{"arch": "unet", "model": "segmentation model", "dataset": "simulated stained blood smears", "train_examples": 195000, "image_size": 64, "crop_scale_min": 1, "horizontal_flip": false, "color_jitter": 0.2, "num_classes": 5, "norm": "batchnorm", "activation": "relu", "pixel_unshuffle": 2, "widths": [64, 128, 192, 256], "blocks_per_level": 3, "block": "basic", "dropout": 0.1, "attention": false, "upsampling": "transposed_conv", "init": "torch_default", "residual_init": "zero_last", "optimizer": "adamw", "lr": 0.0016, "beta1": 0.9, "beta2": 0.98, "eps": 1e-08, "steps": 11300, "batch_size": 128, "epochs": 7.4, "lr_schedule": "wsd_sqrt", "decay_fraction": 0.2, "final_lr_fraction": 0.1, "warmup_steps": 2260, "weight_decay": 0.3}
Rows from block 6 of a small segmentation model, named by matrix and row number. Rows with one number belong to one channel. Each number is 128 + 24 x the weight over its row's rms, rounded and kept within 0 to 255. All counts start at 0. Numbers have three digits each.
After each channel's rows are labels from the 100 images, of 14976, where the channel reaches its highest value: "colour at peak" is the nearest of a few named colours to the mean colour under the peak. Only what is clearly more common there than usual is listed. The data: simulated stained blood smears. In brackets: how many of the 100, against the usual share in percent.
# convs0: first 3x3 conv (model.enc.2.0.convs.0.weight, 192x192x3x3, each kernel summed), inputs 128-191
# convs1: second 3x3 conv (model.enc.2.0.convs.1.weight, 192x192x3x3, transposed, each kernel summed), outputs 128-191

convs0.136:133115124136108117141120122123099092053148131072131110092134108102125118124100097124095137103105143115126103138132114129116101098107091077136121092130138108136119069139134107087124082155139070
convs1.136:134150126047116150104138132114161137169115132099097104071119154178154132138145145126192111135143126154110178098138122122140133158148160139146119149123138141108134164137109121161152146119121136
colour at peak: white (80 vs 28.3)

convs0.50:135135127137107116139116125127096095039145131081130112103136108099108124121102097116096133117099139092121103138128124133112107107105100081125110104116143103128124064138132108081097101155149084
convs1.50:137153122061113140106141125114159127172111122112098102087116152182154129139148150123189117136144130161112176114130121127139150163153173147138117156122129125097127168129122131168155135107124144
colour at peak: white (85 vs 28.3)

convs0.90:119110108122123137115124110131127030071125131120123144118104128110121117126128106159113109101106135123131129116120107106117096119115079112146140102147117113142127035127110121095119130135097118
convs1.90:146146153090142140125136171097129112171136130143121102123139114192138134147147144141154111159167114148097132144146141123170183154146119152148125158133167149136157131142128132125112146141096160
colour at peak: white (63 vs 28.3)

convs0.132:121136116167097115130103123139097122077137126062124136097108112088110115111109090091089142114116144113147109124105103133116096095124140069114125093119154102139148128100128108125125094130142044
convs1.132:155122134064151150127134111112137147163139160101108130092128152147161127148143150137165122131147142166129169103134110129127110137115147127123120166110146123115141156168112125163138143140144118
colour at peak: white (76 vs 28.3)

convs0.88:119152109176118125134126123129103130090129130029127141067120103122116138125116114105110135117118140125156109129117113128110123112135154061127133102130140109142136157103130090127148092121148019
convs1.88:162131142028127158124141115121155136152136137060111134030124159135155126127129154134167110130155129140104154111145117096126117144097147135142139140125137123128134141184111110148146145145126107
colour at peak: white (61 vs 28.3)

convs0.164:089065103146132126101110132124140166108114120132147106132110149085131104112134089104127137091109134134116142108098124134098128104129094109148163085154113107120070162119121123127154106113091097
convs1.164:153108134146147114158138109142129153152188128125141122148146162114154148144120122155120139169129107185110148141147133119149114105100072125123150107139138118154130099159142142130122140177144128
colour at peak: grey (39 vs 9)

convs0.83:135128112160124120138125099127124085051149142122131140126120133116098142132133105129115151091118155071122128128113111146113110134146083103146136124154123106149103078132125118083104118159114117
convs1.83:126162125058141117122156155123154136167139108131104104091133136183158129130140144143165116148142104161099157118170154111148187177131125130148118171142151124132144151159135133153125148137126149
colour at peak: white (61 vs 28.3)

convs0.16:109119128147136141112132114080090133090101133104114121104136071127121150157144122150064117142136120104107076114132133126123130113146100096094094150092075165115125083110126106091122159106120098
convs1.16:111135119106153105085138117141152111130091108118103081106101141154121164143101126150138120115125154116106139115114075118092114139121127131120085129120090149116135141094127108123139138093123125
colour at peak: pink (94 vs 59.9)

convs0.30:116132110154121137127096118146091162090117133045126121077097098117114119097109096134094127122130113108134103093123100109112115103116155064092124105123145111144118153106109102120133118109100036
convs1.30:162132149075162154148147125144146171128172153116138137097149162128143145147158151160167168128129145153109154139160120147139103131111145136122130170110161130126148133199145100154145133163132137
colour at peak: white (64 vs 28.3)

convs0.128:115120113162102117137121119140097126075134126044120140079125106105129121123112100109098143103104147131154100143128112133104108109122116065137142082139132097141120121110138095099140088132147035
convs1.128:152112132029123161126136128129151153166144137080102119057134158165161118139135143136182122141152130155114162098153124119143129142116160137147130140129136141109133156158107112143153141137135125
colour at peak: white (81 vs 28.3)

convs0.123:150152146103097116123115116138078105077125169094144105094143061127112123160129101117096127107146130092067062145126127147106113104146088103130114120122085129111118090122130097083088133146129107
convs1.123:142129099223135137147138135127146158148132076189103122222113151128137148120113145121146127133105137158157165134160155126141132141135124116109132123128125114118102131131124176142133116140109148
colour at peak: grey (66 vs 9)

convs0.183:102101127146150136123102136062134138104103151131136116150125143144100124151133110105115145113156156052113146133109126153119134124152134116141141123137058148113140074099135112138084104101143108
convs1.183:126110098091172148149150131137137167129144138126136104104114153137156151142135150153125169136115110170089137150159145119142141113075151131144114159149104118133131094141166117138111117130142132
colour at peak: grey (30 vs 9)

convs0.122:095070122152137101106107120113123118095114108129106089143121132088129097134147088113105132112122133130120127111108131141099125092151059092145136088128075134123071097120127127117123125124119087
convs1.122:148120123129144128150114129141121100122145101095121087127133136139163127140103121146127123157129135185058150135136114091137136120121070103150148131165088105114139100146137121165109139137127102
colour at peak: grey (42 vs 9)

convs0.107:111091113184161120140127140071127151123144106158140090185129120072148138132159120157099140147124147139121121125137157162162126120173079106132150155142097132141115106149139153116140152155126117
convs1.107:113114121127133124102137120108148133120115119090130087108108145125150144143092102130117147125128154180060127141120092117096098099128106122131125108136080120107131119103143116138113107113140094
colour at peak: purple (44 vs 2.6); grey (43 vs 9)

convs0.0:128082146146120124123128138123095121113120124124122070120143083102134128112108126118089125152120125108094087109129139121137136112103095108080070136056094133109112053120119110101102162133147116
convs1.0:078100115137120101078103147128143102137080087140111085142099126129111141131099123116131105122121138130131131088104097124102134156129112140156099117136089147101095140085085136132137144104107136
colour at peak: grey (47 vs 9); purple (32 vs 2.6)

convs0.77:119065095127123149144124105109104136079112147099089117103099083092140148123093106130082120125117113115129086126155152128107130099142136091096101140088073136112108090123123105087109142119144099
convs1.77:147127109119107144105140088148120119125081104128089089098125125138131127127115128121136139106142163116107140175120103107124110134119133130131093137136087144070136129106175102158136121062130107
colour at peak: white (65 vs 28.3)

convs0.47:096109095135101097106077138097148118123105099129111116138086158107114098103095116092138102127114115122136156086085122109140136109129108135156142123135100114129137090094098146154125096106086121
convs1.47:170121141109124149147131146115122144155185149103130125115148113135134131131133118156127141182132117167105099137133139146159135116108138131150147117143143121152156128127133088115120157155132128
colour at peak: purple (83 vs 2.6)

convs0.68:117125097172183126127173111086145122127129142166121133167096133110157189104124174186129129149114115126121135127148147135123121148148136140136137177131084121112139135116131169141166133129109157
convs1.68:113131110132149111087142089130145110119095108149118079132129143128115146135125138157105117100126161099083147137112097110097135116138122094107082118122084153089127134098152115122147120079131143
colour at peak: purple (67 vs 2.6); grey (27 vs 9)

convs0.145:100081110159140142121069112104126097091135129128125114149114131076106104134149093110095140113132144115133129108092106140107105112141100094148152103133086130154115108116111125145110124149086090
convs1.145:144100120092164142140147098106134124137164144109152083096118152152145135130126134171144143139129109179076166143140123091152138115118135115129129141119124118110137115145144136178112121151128102
colour at peak: grey (68 vs 9)

convs0.45:132114121140148157154138091133121115093149129117115104108169118092118161101115141167104149120111154104099124154162138126112132127138122098104107132095041134132121106132151109125140116130157107
convs1.45:130125091119125123069143071129141099129092127135108085127089122143139127118096140135128091101145157112108128125108108104099141138126114143136095131123084116097123143090125128141122099084125136
colour at peak: grey (35 vs 9)

convs0.82:135113126136106123136119121131095087047146130085131105103139101096120117121104099121092132106103138111112097132134118125113088101095082083125118100118139099129109077139131108084103098158133082
convs1.82:131144126060116145108137129106173124173116132123112105092117158176149124137147148122192116141151124165109190111131120129144150158151164148138121144123133137103134169125115134174154143115124150
colour at peak: white (89 vs 28.3)

convs0.114:129136126085148133094138091127126000116108129121137141102122132124131127134156126148132051111131077135134132087129099076103136137115146110107121120121141139103137137113071111130159108107096118
convs1.114:151120127158131085186125126104114098117188117125144098145135151106126162117104109132095167134126138133072133143139151183106119105136064111140147112141098136163113126149151144120125135176184116
colour at peak: grey (53 vs 9); purple (32 vs 2.6)

convs0.169:141110126135113125136118119128098080054143130089134110109134105101120116123112100132091129109107134112124100130133117125118091096104083090121109102112144108127115058141128109078099107158128092
convs1.169:126146127059124151114140121113165125174117137121109099092123154182157135149155145125185117143159122157092183114139129120150144153150169151138119145119132147104130163128123133170153142121115155
colour at peak: white (76 vs 28.3)

convs0.8:144089133126144132137148120146100125103143103117128071118158113100144157083101125145111139135102140116091116145170136114112147113123103112088093132080073128121103109142143113112114134144161114
convs1.8:092104108125126117059127091117149107137089112141122083129085126121133131127100130137122095110133155113114129100096077108102121146131106133129102113127089119085106130098101134125116110095119131
colour at peak: grey (37 vs 9)

convs0.187:129116120132104116135118122129101091056146125071127109094133113101122115122099094121102137103098146114129107138133120132112101106109083080145124088133129106133112071138132106087118088155145073
convs1.187:135144133051113148109142132108159131172117133102104108072124151176155127144148145125189114142156126159107177110137122121143148157144162142149128148132129142103135168133123123167159141116130136
colour at peak: white (84 vs 28.3)

convs0.109:118125112162105118136128115131102118073136122046129143075131106098123127126111097106096140107105145131149101144121108128109104097116124063124135084125139106136129132115139092113145093135149033
convs1.109:152122125038120162113134124125160149165139138081099123059121162156161121146144153130178107142149134152111170088144122118134115145115146134135131148119130132109118146162103127157151143131134121
colour at peak: white (83 vs 28.3)

convs0.13:123114119142107112137122120136095102057137122058128117087133106096121121121100095112096139108100145124137101144123114132107101102108102073133120083121134102132120081123134102093125079140151057
convs1.13:139132131035112155112139134116155146174125135100107114066121155173154114141147154128186110140150129153112174095135122119137135154131168146141130142126136137096128172145111112157158142124127128
colour at peak: white (83 vs 28.3)

convs0.131:142113124159170151139172119125139127139143111150137118153135138120163176114139159168120134170106129164119139131183157143143156134155153118124126183131116155132145117124146141137162164135128135
convs1.131:094115102116143108068138096127142116139095107137135075112098139117127150129092120155119116106134153133085130118114084115115132121133101130104086112116091131125109125097120126127112122099117123
colour at peak: purple (61 vs 2.6); grey (31 vs 9)

convs0.181:114102123133137164097146105079113108096102137130088126140118090110140145125126155157090090119106092101100093118152127100115118108104114105098112154112088136078107082118118139084121132112100135
convs1.181:120116123105150114085155114133145133135093098134100083107137126139133158139109137134137133097137181115099127149107081120087131120137129134134093105143080160092132166110152115120164126090136130
colour at peak: purple (47 vs 2.6); grey (44 vs 9)

convs0.103:125107122086132140083100127123124020102109128137136138122102129105129112131139110140111051117121067137146126087134112090104119113091121120094097108087163135098127083124063101113120129132087131
convs1.103:143116146122153090160127162093132057145164116132142083127138136155128158147131125157156148154139165135071157155127157194121139135180104140117123153125109152133100139156134131155125137160180146
colour at peak: purple (60 vs 2.6); grey (36 vs 9)

convs0.191:107090123133131130116083151093114107099095133133112132138091089123126135114124123158098101154150113107117092061103112121145117121133072121116124166119127132141124114106082123098130164097105122
convs1.191:094154123109158108100105156131127109118079109124103102096114143129106171142137118150113121124136150118092135127098120129114118133119142138131103113146075168120129147083113094145127164084137120
colour at peak: white (73 vs 28.3)

convs0.24:134102125140109116138114123128101086059147127087125104107135110094128117124106098131097138104104146118122104135135119131122089102108074080132123093124138105134111076139133114090114092161136079
convs1.24:131138131057118149106144131113169130172122133118108108088126159178150127141148149119194122141150126168113189112134124127144144155149165141143122145125134141099133166131118126174162142119119152
colour at peak: white (84 vs 28.3)

convs0.43:122152115035127132100163093073111129107110118101105133077133115102146155123118131137111081094115072123089107120119116089094126109117136105118142117149110114084103150116131096095126098084088100
convs1.43:105158129201155105148168077134108161134153136173134104204129138111143182146123111143114164132107103138125123164128114125142089104083119130128125123147104121113110111154198162116122101162138104
colour at peak: purple (50 vs 2.6); grey (48 vs 9)

convs0.137:083085106150114116116113143101164119134123101157112099157107161093126112111107135111150131120116140132136160111112135127139116129129081148156145110141083112126113106111119153143122120132097150
convs1.137:144159170089140149119141141139145117153144155075136134074167127142174138162153130153148120164163128185090125139163124117167138109108134139170158109171129144125137115137127088131140145138143120
colour at peak: purple (83 vs 2.6)

convs0.175:122128126105145142084118118111126014120103130126131128113127130130148123134155121143121033118141059146123130094125103064107135128082135114083107120098148140074125137121069103122152134119087121
convs1.175:152108138132143098180139136114119076121180117132147084117110138116127155112096116139142162152114150123079146145130155192110125112156102116125120152118118128148105121162147128148111122171186116
colour at peak: grey (60 vs 9)

convs0.174:123118115143099116140106117131087097060141125074125122100123100089113117119097089111079141115100145117133097134116113137115094098112107068121121099118143102137127084122130101101120090145145062
convs1.174:138128143067120152116133136112157144176123139114118108094124147171157132151148150124193121146155136164124175101139118124145138150145175140141122156115137136106133174140111127166154147119127140
colour at peak: white (89 vs 28.3)

convs0.125:111076100184127155181127091134145127117145124144106117143145118076121149115139132151087145132109156109111116151157156119157145123143144118114140125115048154165097122111137111134131130127155126
convs1.125:147120084126126151093139085133127107113098148127116099118080138130126115115113125147126103118151156145105130158104139104116131113119111136130115121134084104098125137088143113138106097072128108
colour at peak: grey (44 vs 9)

convs0.158:114090085136146165121144104090101123124100123124081134124123066100132154119126147149070102141097108148085076146160155113126151107121133102075094141082098147092110115098129119095147134105129122
convs1.158:114122122147151132092136079138138116140096125149129095153109136114134165136122120152135129097140169124105135149114077112118102132123118153125098129138079134089142155108147132141153127077139131
colour at peak: grey (48 vs 9)

convs0.142:109107125159164134110144120087147118113105128142119117146130141116157147145172137164122130131145139135106140118123119128124133142150100101157166163184092170131109089110122122127169147100125110
convs1.142:101121116130165106128143140129138146115119125109114096118114154118144170136102104145094147147119139156068131123140126139106099100116075116130114103141061127157138107107146113106131134115168102
colour at peak: grey (41 vs 9); purple (29 vs 2.6)

convs0.190:105114108160139124148086131141103166075126132105121106139093133108098128115107079103096146108133141039108129121090105137123111113145138105139150113148111114149120130089121127117095098112107091
convs1.190:157122124101171137147148116122136151153171153139139118131125143131144142126130145153146153149128115195134162144152136128166145122104176121139111176124153095124146115157142117150098107148135136
colour at peak: pink (95 vs 59.9)

convs0.19:096115096164115115117108129084154121133118103164123095176096160104116121105100138094150117130113125101143161110112127126140144141140117149141115126109087119112126108114111164153108117125108154
convs1.19:140156155081126129119127117123131139124149151053126147061177126134131112173160132119118129118148110125080118137109118101135130112113146124147153107146143149111133127134138081129136118147106110
colour at peak: purple (89 vs 2.6)

convs0.133:127139119156128132128121127126098181121123121037129127055111093131126123112123111133111132130142120125130104115127104122115138110129168079087123109117147130133109181117124093126147135103116033
convs1.133:159131139079151133139133105171142186107154144109147141084145165088129150146143128153149158108141140117107141137139120141114078112092123117114128131101146129131127106190142085135127136158137103
colour at peak: white (59 vs 28.3)

convs0.118:098066103155106107124114126108155122123127107142109085151133161109127111109086120115151137105116141136116158129125128121128113117120083130156143098151047105116080118125129142123121108147107130
convs1.118:122139156077139156099143143148138126157134137098136126087165137118178143141137120142129119153132117185087131139171123120151153111095108098169157101181133139112135108135138063134154142138141092
colour at peak: purple (34 vs 2.6); grey (33 vs 9)

convs0.108:126126130120104117118135130141109180154094090082092125076109112128149121092109117119131130134145100158118118116112100145113138117177134093139167122171137128143118177107117104133152147061123087
convs1.108:143098137159153112165108111149105138086165137170149153168142144076111141124130108137094159136127105127133100150130134174133080101086082116124141126116143123166139087138132133106140145160123117
colour at peak: grey (47 vs 9)

convs0.28:095042115142135130113108136081132116090088108117103110135129122078133120135149097129097096122137114124121118118133141105123105078118077088125141129134077127117067092107111110124113131097129082
convs1.28:159070125114119161129134141167138149122125136110101086109120168131178092118112141144129142157135159193061156172148117106137139119113110104128119122139059092106114095129142112150119123110117085
colour at peak: grey (62 vs 9)

convs0.146:100099094174135154133077122130130114077145148127113125149101130083100103124148077101097137111143146104142128111108123149123100100148105101135138102122128105159115094115112137136095106156101096
convs1.146:146100137092169122140133094098134143151156150121163088118127154128143151147133132165148152132129113194076175133125100099145122111128136125111126144104144118122120129136134154185116118152140120
colour at peak: grey (40 vs 9)

convs0.92:109087092122148155113149080094133084108096134125097122137128114094160154126093145160100091107092086131136110129145118090106106096117130127101113134091097119073124092121125134114141116115113130
convs1.92:132140126116107134097144086149152090150071127132103096112106138138109134121122121139146122111144151119081148158113088096117121123123133143129111121155089126080115135103161112156125129074138131
colour at peak: purple (74 vs 2.6)